config.toml
cond_dim = 128
qk_norm = true
moe_every = 2
Rows from block 5 of the denoiser, named by matrix and row number. Rows with one number belong to one attention dimension. Each number is 128 + 24 x the weight over its row's rms, rounded and kept within 0 to 255. All counts start at 0. Numbers have three digits each. After the name is the row's rms in percent of the matrix's.
# q: cross-attention query (model.blocks.5.cross_attn.q.weight, 192x192), inputs 0-191
# k: cross-attention key (model.blocks.5.cross_attn.k.weight, 192x128), inputs 0-127
q.30 112:157137127150114122115123141136106141101158111131148162148094086108099140109134116103102115127135144123166108157121147149113089154141165105138112101157106133156114135099124126143101135143183078115157122132159117105112186138141123124096131130128197126111099128120118128125142155132130120088137125151111179128118093133133129148135116108121162095144064145138081099122143168132154148101103080087142145102173107113113128097143099120091125109165100130135164195118150123109138099155112148146139106137134136119105198085137095102117117128126113116162129098139113137153116117122073162142
q.31 095:127118142133128131123141093106115117109107115136173162107144150145130122092157140112127150128103089137140130148122159141121144084090153127144132118098115136114108118111116129137099165140129165081084126094101110138103144135127119150107099119116101149142133111092109155128131104180163131096127153108124176153120151059115105165155152134128141107189158123110105126106098098106143126128111175182113142157088165136108153111212112110092132140131074112087143132119151115141145147116122108128117108195143153171125131158097108148113120111106120133147121137116128114151098133118122175142
q.32 095:161128105138135137116141157144108086132129131156093128112130110201172099087153183139110140138107078117118137083136133135096119145167100125102134117109179149168153167144157137157130126124113169150121105101088149161132117103152161140095161116173148109106076148110082153133090089142146098102115144120155172110156132141152146141154111133090142135113113110139107127127178166099122107151140133141149162108125130134131175117139137127143147117135151118099154111096067145151120133109126138104110127119128128130104154110131106135138119100121129125108081098170103118115149093128086125123
q.33 092:138141146151133170127145141113176119112158143130127139119201110123107171133141128104116127113141154111131138178113098104139105116109085121147165140124140136147126128091134125139144110113091116117122101136149151165112124143131141107162119129119093103156117170125132093160147134143146118092136134162141143149139160089086124109131088165122138130126168158100100175128099086111133087109146163176105142097144143117136085114094158147117179105129103122143120165155157108137081091092105153120091147149139118097136067127122130117096117183166136085130115134116118142126150110104114090109
q.34 102:169141105095117150123146165109095138132148137142130131107107117095138142082122107123116145154091123137113147096146137112114110144126114149105084104148153144153138170129131134127104125125164085123143133129094129151125172179155156155121139143107116136127145122132159148129087160135156106124110147128092121124140087088162078135099149144132103114170073103131132121147157156148165112111145154117107163126171078183197132135124150107120119103117174124155133166176079154109107111088132123132117131141149141146105132133149142121086109124105117113159109125139153111061158132147144121111
q.35 103:105115120117164078153105130165122137079103164160123130096120089178098130118116135128106110116112094153095126122083098156128166147111096109109118118154123114104131132139128124148134120152130101111128128128086130129153160108150123129099149148138163157103173129115102136112100143132150121161113098142144171128153137117164146138150130108154123091092091119093143159174146108135120130141100095131144134129110104139105129081116079133102148148147135143162156123077127132118142174140067162135104154135106103138123166086146116085156129106153094094107122160136085144156108133116114183163
q.36 101:073150152160050133121145094145107114108128131114161133169117125072083096106148131088118119128132142115119141162091097151150173110139174132146115156133124138111093136140105156147107102131121150119132163140130105119105084144138105110163116100138137112124114100116136090123152115134078155146132143088209112117130132132133106134111137124134141136137136140119106127131149118155123136124070130115104120135114167123111122112136075135127105105156090159122137103103167113138178129136120149172133148197147106120131134133147170162150135109161126122160139109115115146162112131137081160140
q.37 088:142101176156171121121134120129149102162129116094158134122180086123140137159156139162156139122136129151154095137138128139151156099153124137080124169145081130152105101173118135101162147115145151132138116124179136145135136137124157117143102138123143102116107158131173146147144132070132114160127113130105111143118157133080116126109107130131132107108143114111074110103106112096122115126135101139114136115127161085157117129120114156123107105119088117133102152135153152133067120161100081115141118084117149143122089156042101125125134195120127126098145108158140118122104107138129084138
q.38 096:104160153105136135116159147139137161109107109113102121151119150132130152146139096075095136146173111131109158112112150139108100106136165130146119120142140099171153109114119143074090145106085179124163157121165104094138114153133123118144107139114094111170130150118159085112141101155159109109110140107137149150131072150131118120099125127124088149153174131116103133129115115122142115100108146148127113127089173096108153149143126097096150159142115164118130099130101093171164143155140146099140105138116108105140094185134148132104155112146179161128112101124162150118180133088110113105
q.39 094:106128109108156094124101139088111136160165131174082134099118156138120113146114122146147119148121134118131112152134158093125129181111102107121113118134137149100124104053121122174140120117085127139147111130149105129156134104127109117141075130102115163100148134152108159122144173152135148099123146183118143152124157117120085144178133154098135154135172141163114120110099084111092100114167141154133146096120137116090113120089159142112122152121141133121200101092146129111082115109147141150101173104099137125154137104144150123120103111136168120158134131103113090114107134092102129096
q.40 104:112120173145120120118101123110126131137131123154087137169150145124138131140133162089171158104094137132163104133098133147107153120176159107156147146133128091147146141154083113133139094139163113152131097136167115102145171144157100136118139146142163174120119105127121094100146129139116136084113065125153108109128134148104136116111142126135148129076120120128119113137127170123139169141097139126168086122130126123160157087146118149141127096149090089144115133182115128134173166148110121109157098095131186078123140183102116165151120120124117136169118109086118179118124136143140118154
q.41 105:085135161086126145159106151104128112153126127100103110069136122059112103148114127140161135122083143119135115094179164099127110148136143129122139124159142113125094077157127124168122155117125120124150149143163097162105139129127127113085148146149113115103106103146122141132174119115130129126171116160159091107146124085143139127136115106114110147155164134127133111157095110174142131123184138141143092137106094158129145171127155148074095148071134144107116147166133130122146092120125103147149104136106134099154144160088146148105156100094141174124120153122165108129088146122120118134
q.42 090:158152130117130160138147130126181157134120122132130117154097159088148190139108135147144128114143117129089120107152111113143110083120107104143133120129103118106148148132151100148075128118124103153151133166110108076108154134092120135144123106119139147171142122158155135174120155167125164151158087144107088117118159137120110117139105140156109114110127160123186155137085134154145142100161089137096113153105124131147055090135123149096176142126178097119100121136167109117108143122141108154107098105130126112170091128147092111136115139112107159126161149141168101163137097119145110137
q.43 094:139154089142197107077110104134088085165125121133134132129134111187116099142146155162159136145164137160163134116150090143115172152134126151122129157115106122134143128136144165129158127090143170089121126115088152133110109113112110126150134136168097107141130176135124096126108110122090096181119139124113136153097167137117132136108127123098121152110128114138127157104155122125130100133135128089123153130106129135142170151140145111172161115090154126111113160077085163102127124140117155102141153108143175153120104098137089147125114161139132062125138124143123170109144094163110155136
q.44 097:116094162139131126154128119185124131101113163096137112167166114123110149130113076181152086096155158161129127188114115158149127105119102125123122120128153152125111127123118176122118149156166091088126123101105142148091114175140141117114117128097099091126139134136159120136104128077152136162156137101087095104132139148093124108124100103129116112097116099116148139105153132116172113119117123113132139166137125135148130118138098146146107136113100147123086144135144117127129126141118129132182135158104157131157096122111132118160143158103139085092130115162136113126165173175212109128
q.45 090:143111103129085137104161105143123079101145088110118136154082131146109121126147130093107124129121125070090132130103111111117143121112133132164110114089145134160139168127160088135096094139109154182130144136153074156163146137141140145121117081144127129157140088160087170146138088120130135099159150133118103116140111151146147153162183121173123133160141140114126124117145150140101169148122142121145092111115127136104141097129130144152101113133136103129147111125162152140139135135147117116130119173124087133128180115165152122095154079072115175105094163095173117150100128117120121132
q.46 103:122133115103158145160120091131150088141109162100154117099117142179154128114131140135139085166129154138126130086162129141100118093153134173145162087091115098106156128156162139113149107074143127148106135116095166082106132090118160136106156150149123129098149168122151117156120085126114167124125097071136142167123078159172184137132104150125139117138093120125125120124150127071124160102126134118115140142138128084135118153173141106168127115127178089132107110139118142141156129143114146089104097123140140148120099130127124113126147104142118156103123115137118151134079097161133159110
q.47 102:151109091119124087119120094084101154120168081137140112125073136110147086107101121154084131171113130110143138118110155131139133151098179118098124133104135161124150114076154118103120121167101154115112152139134138106143111118138128145161109104071153140128175117141096148127135176119120113129108159142103143146134112122092122094132181128120113114145106138162125119130114138103110112104124091151143147097146126129092114151106155106169102160096112152135112106141143110146123126162183157163142167140142099166074154122156155111147125136150098139161141124090112093074130139113104139114
q.48 096:133146121147127111144137089154126148129131117138098112096129191120121141121110111093144159093110148141121128121140155113108100130101097139108130143155082134096142148091127146117115173132149150100138139115087103130155109190123129144114125128112125093156111137174145123094155110126146151135113098155132164161180182125108126080095165112140134118156113114079130162126145112112134111122143115161110098130125134090156105140141138128163117161168151136098108113105161097128143108138096132119125118159127078116090170148157137159132138099111092128171083093100152160124123108100118145061
q.49 106:141122110147120130136076112158144094149164151132114091109124069077157117138101108125097120124097146144131148099132153160106112162117166157169129146114160079092123087130112116120131177121160131119171149118117103143164147126119128138124084128080111140094122129166137138160108116176134090138114142126098145124167119165120154128132090122200139157090149149078099162111151127132130160140128148102111087115122136126100161119148105143111123114089138122159129120128129109164149158113133129150158096130126149123121113133093163181114132143110118155151164121124144135113110102105128130077
q.50 104:111129167124133155107133158124164120129092145131141173102131165115113136093133159141127115125146126146159172120113128152148139125121109110157096130139144133095186147129131083140125094094132128123149099065094119111120175166135076131105119167095137152127109065105121123112117105138090134166134130159143103086147155116119086119136103130154128148118100148177092131077159123152093103145150143139103107097084137124146098158132133120125152100126119127120100161104096132155155142119160096128171113165120114161152153134086125088130150175149144106136132084122164122126143115137132145139
q.51 100:149094093170096114148119110083195134148110122149137121133143116114117159136089123106135137123154088118143165106112135149113176130109105101077126097114111148149125091087132129145116131101137098121145085139150162138100133123140108144141116143114188139122148105108142191142140112135121130122113149116134147172133105183063130143105130148116156128136099109121130115139122123104102167121146141126120112156126079105208108163133158140146127091082187115137155146170144109106121090107133089101134154120137124140125149120108114117134127133072118094137134166139118130120110142118130113143
q.52 090:148096156139169157137112160137183118123128125099133107148159127088139121143142145140121154094128115115159118111125126102129145133109135113115090149158104129109108123111130134166115175158120104144136121145102170153111116097144132141094123125152120097094121127075153158151162123101102089164107130170118125124131114137152111131191104165147122142103164112115128128074168155109120143069130152115127132131111114104119146138145093139134150118144120133086139089123093116145126160104127073140102103125111140086130100193134112105141144177107167089125136124160150169149091100085135103146
q.53 088:080142147069163127091163131163099101079166121131157146076136124128153126139136119135144162143124155115134152130173108135168079089081154129140086156116123140135141169155159137137161161175113157152091149131138129141132131136148144181111132088118116115138134121084121134124140154148112122082092124127146154119158104073136117141155147134130155137136145106130155134132095151108098108162129139142118185149143130145119083165101146144120097102102142157102112093151105122152098131157104129123111133127096103118172139130098129136104117156099079123124152130116127138104137139155131158150
q.54 112:151161140136131136114121096135094127136114094106129151159134163172140115158119156115159120177083124088094163104161167145166096159131122118110148107143137091114112134141097117133144097117086133118126167132115114115125106113147128133126131126185138113113152165146105106105131107099167184117109175150086118137107106121119137156096119156095122139095115142172174114166126148145100148101111091122147088116122084163149164135177128153108106112114123143131164147116161143164138143113127123148126085151137108139134117148131137154135065078158145113118087116136085112131133093120119130141
q.55 092:153154093112115101083180151150143165100115098153113137115158145168075096130117099131117120095144121114145107104088138093150095126130137148129132140150102134153139108109131169151101134164144120152102160146146089109141117094119138094129115146120068132131130147148118072115096161144116148102148141147166134117094120162186106127155144095128139128121157122148138138159092096122146113171115117066102153130167133135100132142152099102126106085124138154152164107145138158085128146161139140114173132147096103131091143164158147099132125103136120115129117117116086095143115141151129099144
q.56 102:099139150121144137125092078113094144102109145108132147131117109113140104107146142142140113140139106157108143164136109183119123119152123082119165119141135100100137153105140113129134111071116131104110094122145148131082144109125143124167140105146103145150098128080109156147120113139136126137143112087134140180130142105093107120125109137101148122125115130097124140229085100104179110155106077173102137140123093128131137103137199104163133130152113107155146119125151146126143099125133146121090111159167159097097115106139131148127134122102157136134103116100133122154165116146098133180
q.57 104:101102097151109119169156139145133127122123111118155105111150109143097166153117142117116097157096102123124098167113128096109136160142128154138131155144175151169106138124120120103134101129147085184120123127102128069161124165136113140140130113143110111111131121123122124132110156115160166096124111162136136081137133169110137077127118131100129151163119141112099122109127139172113125168154157135158130141144158113105108127114083141077102080126125122121133181136119146116136148151174139090110126095161145170118125148137137112121149080161158155130160104143123121101128185061092154143
q.58 096:125094099114151100158088138106156142147086130119126147153098169119172126147145198149130124159172136131101126130133119149101085109157142116091153103155122143124116193166112148104146128134148132163132125102107146147149156135114120119168144146140114155125130113108145086151123129154124103106153148138130109127161135108174155126120119127144096110115072108150165113076137127150175134132117116125174150128151140171080125144140118118128162148155113128107183109102125131148068115121139155151126134120137142149085143118128107104147102134111108120104124151134160079079143124102091090131
q.59 105:071097112068135158153170101144118132132121147146095129143108119125108130132143136122122120125167137165097100124150106097136110132144167134149157119146100132123140083150165138171148145135093171097134131129145117171142100106126119076118149098116140149136099140144130128096114113084128066115134125079151086161112095126185118136151120130133107106143128156117174123180122104104099093137123146134108094126174153139111125095087159137137150144145124123104135101112101152143112161095094121142132139116115170108152106112143148105102134124134133139096158150119157163118168103151175154134
q.60 098:157078149122149124143091144117096150159107119118123142122084141151113153145149114082142158113102137173141122128142111106143151090151089112079139127102107094135080100115145108095133158148108149119135115126113151096100133092135095071096129102160164116084147142128141128101119128100152167098144150084162120092113151096152124137122160131148150087149115154110112097125118176129110135090111142156149129142094154143131138121114138162158182144145144149126118141142117132115104132091093156113119148085092101153145134165086136108155123108114146144138134157147160142101129145168152161157
q.61 105:135154109135124166125096170113124107114144102157120123167111115146123092133134100127126126147151142105153129123105152100109188169180141135166126144103099132156119162125085122147119115094116111141124100149177117105083171176124152182150100138154156131150146131149115107172153168142123152118131114104132091105111120132121108123154144163091107156149116088107122123109134118081117161146145150118103176116156125118135119144079072132110096101146103125147119128134136123112090106151144130110143123125140135116120098096113106142134192168134119132125135147149103083157118181115152110094
q.62 086:132162174077115162071138106099097075158166163101116113096100099094132140114152118132100145092130115107073087136116132156116131089093139137144119122115149119145164137153100143137143132142188149092143162122114140167145132140126141123108106106114125143122165120105119103141146118137099101148096110162079161153129143092140143104144134113132087137102179120197109124112123133112168121093137140180149140125089113116125140099136150123149147160148125118106072143120134122133138091130184131132127137150125144123134077122128163154150089113112145148105134120142117115142132135099145125147
q.63 107:159140096145084101136168127117110159152146140129151129176106135127099148104106093161076114098137146112114090125103142110142119113129064131116083107110147128141157123137127140097096072171108142132099141143131109113140104135134137098177165170100137167144124154160110128110117145123142122131158089110127109130115159131130128129094118092132126087137115157128087119124158117148167091149084151119125144145172135132118139102126144107124124178121118081135098107134152108089147155157154171122133148098105089130139146112200138152149122139111123124150110113137081086131103129161142145107
q.64 104:161139115116132116164111158120136141101131104150161159135158084117129101141118183151102158124149144116155119115109125101116143129125152117124138090136102130124130143125079084096112109130124143148102159167125121141119131074162146141110132179136144153120071156158140139104124154128156083134189150125167144123137125187144108130089106144113131131096135142125168148123130145132118070163152120128136143079110118128128131132129133138125127170110113167122145109160165102148077177138117095146096144065153094103120125130143152115145125120104100121128141117144133087161136087177095130119
q.65 100:156140183099097124101111129131125129102114083119127136160136111157089087162165144122162147147115131141180091123135121125102087108157105161142169087105102144140092112163110084116154149084115121139095102112113116128115110136108124135141139149119127113121134125109110130160101133103125090114088146149096125162192153131135122100145163091133118144127170113127106180125076131116149137119168162155152113106161176127116131130134110134117141157142128133167118117087149136098120091137126167126144131093152117138151119099146158098139148099146125128101139107112148113116164182183140109113
q.66 097:135135119128158111108093133166113120114125128136142101113148132095147177114111087112142095140130101143110092110129155133145161085147085139105097133081141122130129111132096161124102167161157129095143114145181103099125120126107202141116116165125127145137154134165140123127141136090104154130130109106130095087112131155133132116159144131120129141155140121121118163133132090128105117154153106116135130152114174179152160116123133105143086142153132124117158111160069128061134154118120144108121159169107098053093165119132083144109127126132103116114096125113076126121117098117124140100
q.67 098:070089167174102119112137110165164135131074167095081122122125137145121148113109153138113155129147094049115162095091138116132122153158141126153110105085145142141118155157136141157108089104137134116140108109165137186144169110152152145098100131177121111116139130091108111155144156179150135146115143152136161111118097100133090112116137143128111106086131130129121141104157101147101124158117148130139153097121099114105120139138121140084130119143152168104141126115101159161138127101157148113131132112115161121147116121143108137160124135176149128130162123140119071101120130109093102140
q.68 098:151132158138173160130114056133171110169098155118085142102120127139116116142104160153094131125145148149124082159098123109099117162127164132105109167147102069091127121116145208098164157138158103134126121144094141158126115151139107151156071135128144109144125116127111075183098159115098124154140104116119132130128150119162180150159096115107105116139111130130131138115145134134122128125125132135143129145096136142115113099101097137125144105087127123144122157154109125164111105120164122090130079156104139149104081126142139137107127134157114131152091125161133147124157135135103099150
q.69 110:118137121155148090133171155111145137117098135091135091124179144174107120089144142118125087131122149113165129161115083101124163181093089093103120153164147115134118140093118151130146150182104134123112139127125097114118134159140153100128123114106079135095133145138148131146123129168146095105134121115097120149113135138109117129087150074138151149153153120123163138123107130095131137110075172145119120117080105118142161096128128174126136108086168127121118084173131136144129095127158167130094109101191125118134111127099109133143126135116111084136120184150146120127119132121141167112
q.70 102:116121110147134130118138157086139109125108140101121139143129135106152093139113104110135142149165115131121148147170162103131117124121154119133134109144146119094093130114183121121106107121131073122105110118111153158136102131109132151172112126128078164100083147135119175109107132116149092135112106112119150128150126112115138138060094150142157146111093199135151083121145195097083117144131131125140122170126116107118114130142174129116115082126131139104122117170139139124137116098157089173104108151138170134159114124140108084123066150119152144159100104116155166158160111121137149151
q.71 097:101082147103123100097131111118120084105112131115143138116142145134095135119078107067129164103155146153152141108101137114171137140134129100137105130154163161138114127158154174163113136141142130153097098134139119136118127126129159138125124132154111101167157093149163160119142106148122151156158123104183154141133091135165122156098124123090141113192109060137119109113113065134141114102100119108135119107167115132139184161141105128157108103111085131113133133126109132118125142104115155098138118149093119112077157141118166137177156116133118133141148141160124091129090148155141142113
q.72 090:108154091101127174126104152108071106134136117150095117152174160131133153108113106141124125101106133166093137127110103128156131124108136171121167133140164139120159124120149090155142102118113096146129140163126127126109177084110090145154097154157126100170095119143145147125111116170108126136082188123096146129148112094126117144122150159097121117110104088108111187133132095095153087110127080146106145150147169066141110120117113105122139164093122086120131129112164139122147115132118109113160113113127153123137112156111093101119143131104114152120088162120149086123135162148134117108
k.30 120:192172085093144111123084170148149126112126138134094090149158113129104124123133146122092081100122132117112161115145170168151137114090164083125131130125146111190123153138096135159153092089113173096156133128127131114114126127129108111169117118064111112126119124149154167095115128145100134110133126118111126118136159126133095128124100105151126118131158126126140139094162097105138101108133
k.31 103:103135130142112145175113115125150161093099128124173152091116111111093115088106111099123115113126145121137117095097136117121110136152148160112112089158086157099147130135129137121087147176143084110149137128137106152148125129148078154125184133152108106119145082103119113148169132164142109171149120118126166108085125165105118166149173136080106154123126108134117152134143169136107136106137
k.32 087:116128157141152117099137115145108138142146118139095140183113129095089104092147141147167119119150146144104140107143111140159160118116159129124128146136111182135145126107080108126154098118147131118146141168149119149143152132065106098181161158111118122138095160135103184064167137157109155132161128140116118071105140132114123085111109120122140114129165158127114158101147109118140145137114
k.33 089:138108163115111169100148173128100157174096117153145117129126101158155110122143161119117137146172114065145095142169103122149117137131125130153120136158126156143126135127112150130164124121111142107142148117172128138116138115149171162132112109152126091144175154144080086160142088078142136115133126156131141099148134108126185094095112119121104106088137111101121131121178086140113131122116
k.34 092:160121119139143110095071118117120160123106118132091182100124139121125140093132100135121102116109172121172153122178127101170156165095110112128134087170143123150122115165109180146129158084132121134156098151127153130128139099117141073144133193110126128104141108153144104105137130145109100157161132102101146096122135108149123170123119082098137136148132129155137115110121141131126083128128
k.35 089:135141152087129133161162169142137075115121127118114118164181168152149109119152156149151093159140155112142118102101128080122117129110109088166125177121116115140120086108110115126104159113177109096140115129130156088098153169090127157119115143113160151136092171142132143120117101115129141113118121134160110166101119137124130117131156149145147096121159160118126109140120082127086173150111
k.36 092:115106090144106146131111116097146129163146148135176137109158099132124131177126135101113177171129115137143094096073129119096130095191138166189124150136105158116131163138164122159145116135133106115126103105096135101142122109113131149103105137169091129169101140117137154165126110118165149136083117136155095113128137147161124096113129134143119100084136134142123174153119113126149131156111
k.37 080:113118070112113099163171139135092109146137145135125135108126140100127120118113170155125137102121127135121174166164108172132142100113114186123122087158115131110100125145153122147118139142115146142152146139085122120143100163106149108106122132128128119155113116135140141124082148078119125117179086110114143199166100149119121126114064106145131137142113129121153115124116179168147158153138
k.38 080:184130147139138111140099148088113162149161161136118115124111110104112152150127118085093166119133115078108084087085170105155157150165151138116100135091110124122116164109143142121131135194125127136111154101114146099130146133136144133139102098134074165157126144113098100150158134110128113147081126119144156123148159075109122105102117117138127119131102113110138154131169117137126142111089
k.39 078:145102162146139142134068160144160140166145110121107133156089086140187090112151107123096159159130156161153169136119154141132142159142125099119136163151136152119129101105114159137148123127137133120138135112145119120123155095179160152151114115107133116134185153121160121105136122152089101105120148152104124118180115115124122103049128149112133146176124150124111115141113157120098122112124
k.40 079:123139089127127149170134135168124129121159130138168126159160129145149164143109141134142169067098130103117130116121122157114155072124148127154139128159143105161106132118133121101149134086114162157097178128096100139118097140135126137119067145127129141149114140177164106093135102123133117082157140105134116138117163124145145142115132128107168165078088135106134128157121090121102122179148
k.41 076:157101128126125145126092118172138139137142117136147130126131120138133137173135113101122129141135102156091132101078164188147167136101121112105081141136143142118091123134143115131151047156109131109115158127156082144140144153154167113078165153100121104165146132129114117103126160116097131143097142132138132105104118120166110128090126133133131121106094112137148149155158144147136081068148
k.42 078:120140135133160147119121165090170149121116078125177103126117117080113105144099136142087147139129115133112135157130121169132107126073130115113096129146168123131145149158169137089137140115126111132125085098133133164099120157130129203104138118121153144145161103114129107169129109104132102114176144116150153120102121107086143143132170129140128193154118146100102113121136137151137130157088
k.43 076:111173128132108093127177079128078136111131136105126093150127121140145108118141159124150091127107146138142125110166118154106143144116117130150122103120107107094115142123115112105154117124171168176133159148136147090107093103141081119137187133092131130083093117096160180117113145133115156160152155127126112158118105115107106153128083133163114140141174153184128113142125139117124145151113
k.44 087:141159061120104131094148120118118128131113122152157138075139116171152152144111106154116112106110096191189108153097123148137135125143110165129138130122091111123126106113165153157145113098131127139101124150132135105108082118088125137116125142097172152152124123116165165201097134113175140137155104119172126155143130134136132136150135109147114112088138146131107123137146100136132095144163
k.45 084:138112114164148130166081108116094105156107063147116159181129117129106146134114105109128161144108146107126156102072167152146105122162114089119155136117118118139173162139162106126114147098167137149115085119122144166123163128105120131114151125142104105120134110108098153104169103168143120114119122143117149067109127085135133120159165156109118129124135142102133106173111136111157129111141
k.46 095:100181145119132127103135095113102146108126158108134092158137130096113153110098108097202091128112116134097100139165123122125159137117138122084145102104143155114102140111076101123097154135165167135138141138121101123096116117113098109147123120139121133107094116102106140157154166121115106088142141109157121136138137161131084176154143132169126145163169136137165157118127177139150147123096
k.47 097:151132115103147127137123107099136108070129146138087132114139108130146101111128125159095144117131114140129123116149126121136065123132148141131157150148117093136138065137114153098125149114104109155157131119138174149184137090172150102117135104149141112075153110105185109129154138143134137126098111112100131133145118141169165104110096120124137147131137151152112070129068101087113159099120
k.48 085:173134096147112176145129140143167148099149123121189094127122128127115110106101076133113168148094182121114132070129117098139129118115131160123132160152132168122143142158120112160205114137105101138093098110147152136151135127112145146136120130131165112152113127126163129121114102140152120086112131133165123146142083107150113119112133110138160132068145137123105082138110152119132088137137
k.49 098:149093124179146133146137137151113142121123094174125170168156165135150123086122136141139159107105106124118118155099160121081140111118140155118125126110118152131161163102155104157151088116119091105102127115142121104109120112109148151089195160150133162131149098121064124118118120140119134146108097130123141162125193114124170142106139117123100127126132107110137171115108103124091141095155
k.50 094:146132126140085107102115116151131171133148121142129104126110087103147121071137134105124128116159138128122128118145161156108123131066136099107129116106127130155152115165092098156152095140078154070112136157148118132092128146140133127103092109097132117129137160130122098114104125129159138111175107139136136111147125143115089135123108141116186167144129142082131181159166104105126173093164
k.51 093:143124115107151096102123113102090146139120085095115132103134139109070130120148139139155170159142107144086148124157108174134146114139116145135152156113150123133123181111126126061118197125182168139114144136174137153131096127134126092115127139132088157100121101136161122146141133105115108116121124149123149190134139142102157130174124116116127135118128146167122111134114133132170138144078
k.52 072:153137139164136111165116068170113143135108112092111112114130137160143136140134113156143114122121120159131102156155133142144133138115118106089124161119164099147147142145163148081153143133177129120113148160134123154146108133125143110112133157142074158116120086081117082131098155153072135141147126125109136141107106135126139146126121085179117071135180145154136090081156116123153114121131
k.53 079:158138115171131148140100078124140108161150121116166093118147151113138133083113122128084129139152088093175102103120073115147169091166113129157129096135151076131118106179107150147128127114114162152128133116110138114121161118129112097107142099090118132118162145150115129158164109151124125121090140119131118131153117127146118128126113135133145161086170129122102086134180143115105087107163
k.54 102:096125128121109144127110139112103123181154115102123135121134140122107153094138102139138128111120152117119121135121134136145085100155128120095127129114197113084112134120129138064124181118134161158091084119175152154116102127113119117166143139137096169087090132136158133070166128159116121155132109103147112091145147145148132115151152109142134104110162144141129087138088142134163118159085
k.55 082:101125138137144114164114129094163150131141130092126147122094100146135159163142116129109105159149148086156153077103111116142119151122102157162120111148114152134148091156146172112084130131089172146094090094132112145118189136130086133157112106137136090130177137120150136144108098151181150095102141160122098107153114117110112153091162124117090101145127129113120117141131126104098117145117
k.56 078:130107136122143124126184122113100124113145159118132112116122143126149089085088102135171105153180114145112044151087117112091128113106144115157146143140130169092125135115136125128107103166142153101147195126126116125089127115154109142122129148103123105118119111149110140127189133126159127110152146120125118155117154178132081148140109113128136110139115137146140165088139142121078160109128
k.57 084:091185147107144128091137125134110117119110101145164141123169122137116147123132115094126118099148101104143156128158127115180118111106140130120085120119172125111112125130092103104153117126126084170149081110122096144105132149130134113187164077097146119166130137130167133092171108101123119129140126133145192131158137141125130132104158164131125158172124098101131134131080100129147146144096
k.58 095:079128110132138119130155126103117127071141134146168132106101161142113120161141111140139145162104170118145114125147143115098077124123120162099140083110097107152168143136110103127124159085117089127136133143136125139159092112134134118145097125133136127154120169107141103125144173150119095179148121116079169129120115141117095085180117146134121106141099145135132143133091145160069178135135
k.59 079:123135117083100146145086132154162122153139131147099157124104138072128116135103079143109139070135145120173136101112153141121109157186153144138128112179089153133124098117133144178152100125104147146173116176112129101111162113174136126121126137141145117100141137154113083089130141117147141184156103116115158131134135161147123128099119100130119130121135145128120133111126123126061113120145
k.60 089:152125100105120121121069149113117146144119146174112132109143135160106136141110127126137112131124157133136107171131154093127111098116144125105134116111110141164101106128151147143159142109115113093163165105136117119153140158115143148113124148193109114168120114074075126121129189129088125160147099147125171138143118122139134134063115073103150122115173104117133147099170133150143157118105
k.61 101:149127152088112166119139137121128115125107125101123117145119138150132157188143176113137150149146140113124121125109099119142156154145095103158080159150090098120130106118129120119084138173112140127095177125142103141144136148162097116145117097107152133111153094147155122173071120078144089088084137094162094117150128138139158122127143119135128159114136075150140120120136161149142126155095
k.62 083:134127166166130115125187098169141130124114154134149108152094126096168098151133150090125133106081116151138162100112101149116152146113132112153115152142129087124137129133155121122085124123132107101100152145086117133160128106108185100116108159113119104110117148155119111131170170152145156143096150125098121090130127154126136133196125190142125138154103113143153134139100092145131127086144
k.63 094:121116120154128103126141127155182105129081190120112161118054098118149136147091155118157124109121136118109150118122143137152101158138135138150121118130129179110099092137121166112111132145108098148105127105126158129132125132097138172095137129168124113153130153091151167155133106133140151107106182159110098090129103105112183091126149112134090130151120145107100144128117100139147132136088
k.64 090:136136120121103135085125119102122078136117141128122155115137129162120134117117153134159126144166167131194099118112156141109166182173115116129140157134156135125151127131198114108106117144088105151137068114142142100125101120101098103134131131113164124099166101118174138115121108176125120120123154106176132163125132138150118133116125108116158174173134155136091107131145172141139112131118
k.65 095:143111088126138101199180154148106132113137139149150142146105107102136136130117150133098126160153137135110151078107117149132127151150150129178149117110110113112114154144117154173131093127105131124154097144146154122062140123160144105081116101167155104131121113107100126126124107088155167093139127119117074122163141087141116135136110103148157153101150107088122153126162114146148112140108
k.66 097:164111121126124113152146130132180094103158150164093139087129119158153117143138137124107144168110110081116152128111150106182112132109128127150129179141122103131099129125170122123146100115103158122148143105140134121133126122159127144110082116115124091113119149132139107180100135110163136115090158112111107089160079099115151096108131121141110136097152150104171138147079120087159119102078
k.67 090:111144159130151098087102132128091133186124116074088110127162098165098103128141132149105118169127096154093151106104145156161140112073115106079113103115127118117099125123104124131136115136187113147167141114143141132131125085085119146172149130123137122149125134156140156133142100096111112125133189137115112144094135142121128155115123142093122127145136109170120074111128153143157134117157
k.68 097:138107101106133122114118117144098148143110134102097095119130139127088138089104073134136102111144158149121148117145134101103139146071145087128133144139121165162136152159077163089113122083135174088149158131176113093109149117131108089153127150151145137066075153130189140117158159123102158137137125137140115139144132141134109109146149156129154152152133115129133145111139123128132145092106
k.69 098:154159117160142104120091107104116120165119084078139087122145069132142122144099102120085066115151130124126123177149130131140150140129102104135146157176149143138096110114133115163178089117113137116140157125104169170129139135112143150118115113095152116162122139098155139131145105086115127100125140140145124168140126150133106153113146088110133142147110119101143108102153089116137145082168
k.70 104:117144124137106168148157098112114154173128109137136127100148148139128149080117098143136113077125149119127072168153137161110114106094135122094128110131156105149129163135099115112100180108133151135103131140113150167132173136138115090155137096127091129093100131157109138140179169126112140088175129109145147119137137138123153121185119121111117149181131100100103101125130105127125159171134
k.71 094:092110114128158133144076110160191123130109151154172125105100108134126151123133108120118097154129109110164097107108116135124100131184108137104115128132068109116135097104161097114127121147138113131112121123131087134109104153118136130078105157129163173192190119144125145100129116149115131112107176147124125136085157132138138114096147128125124105108115145145152140109147143106093081110137
k.72 096:063155104109124115134119159111121148129128134129161108170125110158117128161130105137133147135111077100098149135158112137117151142112141112125120127183133110123142163093146136104148129152102103114091083111149120141115055193113118161113112133134133134149153120134120154099090120118138124123133117144125158143155161116085106124118137133076132086136117139111115169161121109162096132128062